config.yaml
model: "sound classifier"
dataset: "simulated sounds of rotating machines with and without faults"
train_examples: 39062
time_shift_ms: 50
n_mels: 64
hop_length: 160
input: "log_mel"
spec_augment: false
win_length: 400
targets: ["state"]
num_classes: 2
arch: "conformer"
norm: "layernorm"
activation: "gelu"
mlp_ratio: 2
head_dim: 32
fused_qkv: true
qk_norm: false
inner_norm: false
drop_path: 0.15
subsampling: 2
layers: 8
width: 128
positions: "relative_bias"
kernel_size: 31
loss: "cross_entropy"
init: "trunc_normal_002"
residual_init: "none"
optimizer: "soap"
beta2: 0.999
lr: 0.0027
beta1: 0.95
shampoo_beta: 0.999
eps: 1e-08
precondition_frequency: 20
max_precond_dim: 1536
one_sided: false
adamw_lr_other_params: 0.0023
grad_clip: 5.0
steps: 24900
batch_size: 64
epochs: 40.8
lr_schedule: "cosine"
final_lr_fraction: 0
warmup_steps: 1240
weight_decay: 0.0
adamw_weight_decay_other_params: 0
Rows from block 2 of a small sound classifier, named by matrix and row number. Rows with one number belong to one neuron. Each number is 50 + 10 x the weight over its row's rms, rounded and kept within 0 to 99. All counts start at 0.
After each neuron's rows are labels from the 100 clips, of 14976, where the neuron reaches its highest value: "responds to" is what is common among them. Only what is clearly more common there than usual is listed. The data: simulated sounds of rotating machines with and without faults.
# fc1: second MLP up (model.blocks.2.mlp.fc1.weight, 256x128), inputs 0-127
# fc2: second MLP down (model.blocks.2.mlp.fc2.weight, 128x256, transposed), outputs 0-127

fc1.70:47 43 61 38 43 75 44 57 52 52 63 57 48 61 48 68 51 59 46 55 61 65 58 58 51 58 57 32 50 55 53 38 42 40 41 61 66 39 42 54 51 50 41 42 30 38 61 54 37 40 60 49 49 62 45 70 49 66 41 60 35 36 62 45 40 60 45 45 49 48 36 48 30 46 42 43 37 54 62 55 77 57 38 59 48 48 57 48 61 50 67 49 59 51 40 41 43 32 55 42 59 51 48 53 46 58 65 39 38 41 62 35 39 33 36 55 52 51 39 42 52 50 34 36 41 51 40 64
fc2.70:47 49 45 60 42 48 65 57 38 69 45 37 65 49 48 61 53 60 55 43 53 53 20 30 38 63 41 63 48 50 53 48 58 42 65 42 39 27 64 42 38 41 61 46 60 57 49 46 56 56 40 62 51 52 51 27 64 48 43 46 44 49 57 35 59 42 62 54 43 46 50 45 46 63 50 43 56 50 53 48 35 47 69 50 54 29 49 45 47 50 47 47 74 54 57 47 46 62 41 70 39 59 50 31 46 53 30 54 35 63 53 55 47 73 63 60 47 66 56 44 49 45 48 45 53 49 55 63
responds to: compressor

fc1.33:45 38 46 42 41 60 44 36 45 56 50 76 39 58 32 45 60 65 44 59 52 37 65 48 56 55 38 33 52 38 62 38 48 48 49 38 27 50 58 30 50 50 38 54 40 50 51 57 57 44 43 66 47 54 33 50 50 44 57 46 58 49 61 62 44 53 42 46 37 58 48 28 55 51 54 45 39 43 39 50 68 61 55 30 45 67 52 40 50 51 55 58 66 63 53 63 54 54 66 53 67 64 44 44 59 70 55 37 57 73 40 50 43 48 56 57 43 35 62 60 55 39 57 54 56 37 56 48
fc2.33:46 52 38 34 48 33 58 55 41 44 44 44 62 34 64 62 42 50 32 33 61 42 57 64 59 44 69 77 52 66 49 54 52 43 46 85 61 66 54 54 62 63 66 43 50 65 43 41 47 51 56 39 57 45 51 38 48 43 41 54 43 55 52 38 42 49 52 56 59 54 46 63 61 59 57 51 50 52 64 59 38 29 41 55 38 45 49 58 51 69 51 41 65 53 44 43 58 51 62 36 43 42 41 45 46 42 34 52 46 37 53 44 58 55 45 36 42 42 36 52 44 45 36 55 44 35 47 55
responds to: bearing knock; air leak

fc1.141:51 36 36 63 56 62 44 58 41 33 58 42 53 82 47 50 41 51 38 63 63 52 51 77 47 71 53 36 66 46 52 51 56 51 60 41 48 47 42 53 48 63 45 52 52 75 52 40 63 52 34 27 62 41 56 56 51 59 53 65 41 59 47 50 53 56 49 73 56 30 35 56 45 32 63 57 53 45 44 46 53 53 57 49 44 48 42 55 58 59 52 35 64 50 35 55 61 36 37 43 46 39 53 58 58 59 60 45 42 50 42 53 43 39 68 54 58 55 51 62 51 47 52 48 50 47 35 63
fc2.141:54 52 48 51 38 67 52 54 48 54 73 55 59 49 60 40 38 47 66 46 66 46 53 49 56 46 43 51 60 61 51 42 48 35 47 55 49 67 46 35 41 40 72 55 55 37 47 67 60 56 53 46 42 51 27 36 51 23 63 33 39 39 65 50 67 56 54 59 39 44 41 39 59 54 39 34 46 58 58 44 42 50 64 51 60 33 38 45 56 32 57 51 46 44 47 40 56 54 45 30 61 60 65 35 58 51 73 57 64 57 47 45 57 55 37 49 60 48 57 42 44 60 42 57 42 42 47 52
responds to: state: faulty; imbalance; grinding; bearing knock

fc1.65:37 52 42 45 41 31 56 21 56 39 51 35 28 52 35 54 52 41 30 43 48 71 46 44 51 74 58 45 68 44 37 66 49 52 54 60 54 55 49 49 39 63 51 47 32 65 61 58 46 46 52 40 56 54 53 62 36 41 26 48 53 40 50 41 38 64 44 58 53 58 28 41 49 60 51 50 45 54 42 35 50 64 62 46 49 76 45 44 37 49 49 51 44 58 46 64 43 46 44 47 51 37 59 49 42 66 35 48 37 54 56 37 55 60 67 54 57 51 52 56 52 44 50 55 55 57 48 42
fc2.65:58 73 46 68 58 54 61 60 48 60 44 54 44 59 42 42 45 38 66 44 52 51 54 52 55 45 37 61 61 48 58 53 37 63 41 58 38 48 37 45 47 49 29 58 61 37 53 70 49 32 64 48 66 63 39 37 43 46 56 56 44 53 47 28 55 40 50 50 40 42 47 48 44 38 58 60 56 64 46 47 55 34 71 45 53 56 68 41 37 44 54 33 43 60 53 46 50 50 59 49 69 58 54 78 41 44 52 26 41 59 47 49 53 54 44 58 55 43 44 63 44 61 63 60 67 51 58 53
responds to: bearing knock; air leak

fc1.187:41 47 46 53 66 52 41 52 37 33 42 46 67 58 63 44 61 57 45 36 57 52 44 63 53 60 23 44 43 40 55 54 64 65 35 50 49 52 67 50 45 56 42 62 48 64 39 52 25 50 60 53 44 52 57 71 37 54 52 51 46 43 62 39 58 66 44 30 31 48 48 33 34 61 64 48 58 44 41 41 34 60 58 49 36 52 48 51 44 41 51 50 53 47 51 55 54 52 55 61 44 72 47 55 64 49 49 46 43 73 57 44 48 45 52 62 41 54 63 51 44 23 39 58 51 45 46 35
fc2.187:65 38 62 51 42 57 64 48 62 50 54 46 35 58 51 48 49 44 64 53 35 67 60 35 66 37 56 47 45 55 61 49 45 51 36 58 57 29 51 62 63 36 42 66 56 46 54 35 59 32 72 63 50 49 50 50 59 36 75 54 59 44 49 56 50 40 41 44 54 31 48 43 53 47 41 46 53 57 66 57 61 43 60 49 68 54 50 53 64 50 45 46 69 49 32 51 47 52 47 59 48 39 48 35 47 64 48 41 51 45 43 62 54 30 65 51 58 46 25 42 55 73 58 49 54 56 48 60
responds to: compressor

fc1.167:39 58 50 55 57 46 33 48 61 20 48 42 51 48 49 53 49 38 41 49 63 42 53 68 46 60 48 57 41 48 45 52 38 63 54 22 46 36 70 49 35 50 44 44 55 56 43 38 49 42 37 46 39 54 46 69 44 47 64 48 45 53 61 44 58 50 49 39 54 33 56 45 38 42 52 29 38 55 40 69 43 26 55 59 40 60 55 44 50 35 41 76 53 69 42 32 47 38 55 60 58 40 28 44 52 58 54 52 42 54 65 61 53 40 50 43 56 42 51 56 55 53 38 45 52 47 50 55
fc2.167:45 53 56 37 50 50 60 42 45 60 52 37 76 51 47 51 72 55 67 37 52 35 53 32 55 32 51 37 33 61 52 56 52 60 65 53 59 43 70 66 55 48 44 40 66 44 49 50 54 55 43 38 48 36 51 31 47 34 62 45 63 57 45 49 53 56 36 56 29 68 38 40 56 43 55 42 62 67 60 39 64 44 55 71 67 48 18 42 52 46 43 45 59 52 40 51 43 53 42 54 42 54 59 48 49 49 55 54 54 58 43 45 39 52 42 39 67 50 36 58 48 55 45 48 59 44 45 51
responds to: bearing knock; air leak

fc1.2:63 42 60 63 55 60 52 51 35 56 56 44 41 35 50 43 59 42 64 45 69 46 35 53 41 40 74 64 51 49 40 62 41 50 39 38 35 39 49 42 36 43 62 44 38 58 55 55 36 37 64 63 53 46 45 46 59 48 65 44 23 45 60 46 55 49 57 29 48 51 62 61 55 70 63 50 62 55 45 59 60 56 50 48 65 42 50 51 69 64 58 42 48 29 55 59 47 56 47 37 48 45 62 52 47 47 43 39 61 47 40 44 53 51 50 56 54 47 55 54 42 71 51 72 42 37 45 31
fc2.2:35 54 40 44 61 46 62 70 53 44 48 46 40 57 45 36 38 43 63 54 26 44 42 67 42 58 38 52 49 47 42 32 59 62 48 45 55 51 64 54 33 44 49 42 69 44 40 42 50 56 38 67 66 66 50 48 58 37 46 52 46 53 50 52 47 29 35 48 53 51 72 61 66 57 50 54 47 65 31 39 46 56 54 32 44 45 49 60 44 59 35 60 44 61 62 49 39 58 55 58 56 61 52 58 63 60 45 56 44 32 40 39 53 58 60 38 54 45 40 61 49 40 38 37 53 40 68 63
responds to: state: faulty; bearing knock; squeal

fc1.151:53 52 56 55 46 45 52 49 45 57 48 47 44 74 53 54 37 51 45 61 67 48 58 57 60 59 47 44 74 34 46 42 28 53 46 39 45 52 47 55 43 35 56 39 67 61 47 50 56 58 50 50 44 35 53 65 44 69 59 42 37 42 59 54 57 46 62 40 48 41 48 59 53 47 43 73 44 50 41 53 41 31 39 42 38 42 70 31 53 56 40 61 69 65 67 44 49 55 59 55 45 62 50 50 45 58 58 50 46 73 49 55 51 40 50 44 58 70 46 70 64 53 53 39 32 32 40 53
fc2.151:64 42 50 54 50 37 59 55 46 56 50 53 64 49 46 37 52 50 66 53 47 44 54 29 47 50 71 55 26 58 49 70 54 26 57 37 58 56 45 62 41 59 52 38 26 43 56 52 53 53 45 51 66 61 75 38 63 45 40 45 48 63 58 57 41 64 33 51 63 52 58 33 47 57 57 54 56 63 53 56 62 61 71 47 46 57 38 49 49 58 44 56 32 46 53 53 49 48 33 41 46 43 58 28 50 36 56 53 41 38 47 47 53 42 65 57 66 38 35 51 52 60 45 44 51 54 52 61
responds to: bearing knock; air leak

fc1.68:53 62 51 52 47 45 55 67 40 42 57 47 69 49 53 53 53 52 31 43 47 32 49 45 59 68 52 58 40 51 59 68 16 68 41 40 37 46 38 48 54 50 60 32 48 47 52 53 56 41 56 70 57 42 58 49 68 53 45 69 40 51 56 41 47 40 31 53 63 61 50 52 34 37 52 37 50 51 63 52 56 55 63 59 46 43 58 28 61 29 46 53 57 55 44 49 55 58 41 48 47 69 47 46 48 58 49 56 51 65 49 56 36 36 53 51 53 58 42 49 74 52 36 50 64 44 57 61
fc2.68:51 55 23 60 37 28 41 42 41 49 40 54 52 57 50 38 43 35 54 59 50 62 58 56 39 43 45 42 49 41 51 32 45 36 56 56 31 55 51 46 47 43 64 41 70 32 51 49 59 53 45 63 76 57 61 48 30 54 55 60 36 46 57 55 37 60 39 60 50 43 60 48 64 50 58 31 57 47 51 39 60 51 66 58 49 50 47 49 46 47 60 60 51 39 55 38 49 69 50 65 63 42 61 43 49 57 56 34 46 43 35 66 43 46 47 60 46 61 34 49 55 35 64 47 42 48 49 31
responds to: bearing knock

fc1.84:58 51 42 53 54 57 44 41 56 58 52 44 52 43 47 56 53 40 46 53 62 44 64 45 53 45 63 46 60 58 37 66 60 44 59 43 52 41 33 33 47 49 57 57 51 49 26 41 62 61 39 42 49 61 55 56 37 41 58 42 25 66 41 64 47 46 63 40 53 28 65 36 62 65 52 56 53 47 54 37 46 47 51 47 53 54 49 63 39 42 39 52 59 51 49 34 52 34 29 51 43 58 49 67 55 45 38 25 56 60 59 66 48 56 70 43 50 43 59 50 31 56 40 61 65 63 55 37
fc2.84:43 60 40 49 44 42 66 55 47 51 57 48 60 43 37 35 52 52 40 43 33 54 45 58 62 60 51 57 63 50 54 40 57 45 55 51 46 56 51 56 48 55 50 44 43 26 64 53 53 59 47 39 37 55 52 52 63 44 57 54 50 47 55 35 59 68 40 35 29 59 51 51 33 33 34 50 31 55 60 50 50 57 66 53 38 48 45 40 53 50 53 55 46 37 48 37 50 53 90 33 38 41 30 45 52 35 41 49 40 56 29 52 48 41 36 47 43 52 36 60 60 48 53 38 46 33 38 55
responds to: state: faulty; air leak; piston engine

fc1.182:48 42 52 59 57 43 44 63 49 45 63 59 47 64 73 49 73 68 64 57 58 66 48 62 67 47 58 70 57 60 56 39 25 54 50 50 45 55 54 45 33 44 50 43 55 38 59 64 41 55 55 49 47 39 51 45 49 45 43 41 44 42 46 57 69 55 38 57 47 53 48 41 66 54 62 49 53 52 34 70 53 56 52 62 45 46 43 50 46 41 42 48 78 46 44 25 48 56 52 63 64 64 52 52 55 60 63 53 46 48 25 47 54 50 52 47 53 48 52 62 74 30 51 50 53 47 45 62
fc2.182:44 50 51 45 44 70 42 50 32 56 62 53 40 47 33 54 48 50 47 39 50 71 69 44 53 46 49 44 58 41 47 61 71 40 54 66 66 60 40 41 55 54 46 50 62 54 36 54 58 51 46 51 50 40 54 49 49 53 59 33 70 31 53 45 49 55 51 57 52 43 40 66 37 47 53 42 48 47 36 46 47 53 46 28 37 49 54 30 74 49 75 48 41 41 55 53 60 42 45 41 36 36 32 52 50 51 48 42 57 71 70 41 57 59 69 57 55 55 34 54 47 51 32 55 54 47 45 57
responds to: bearing knock; air leak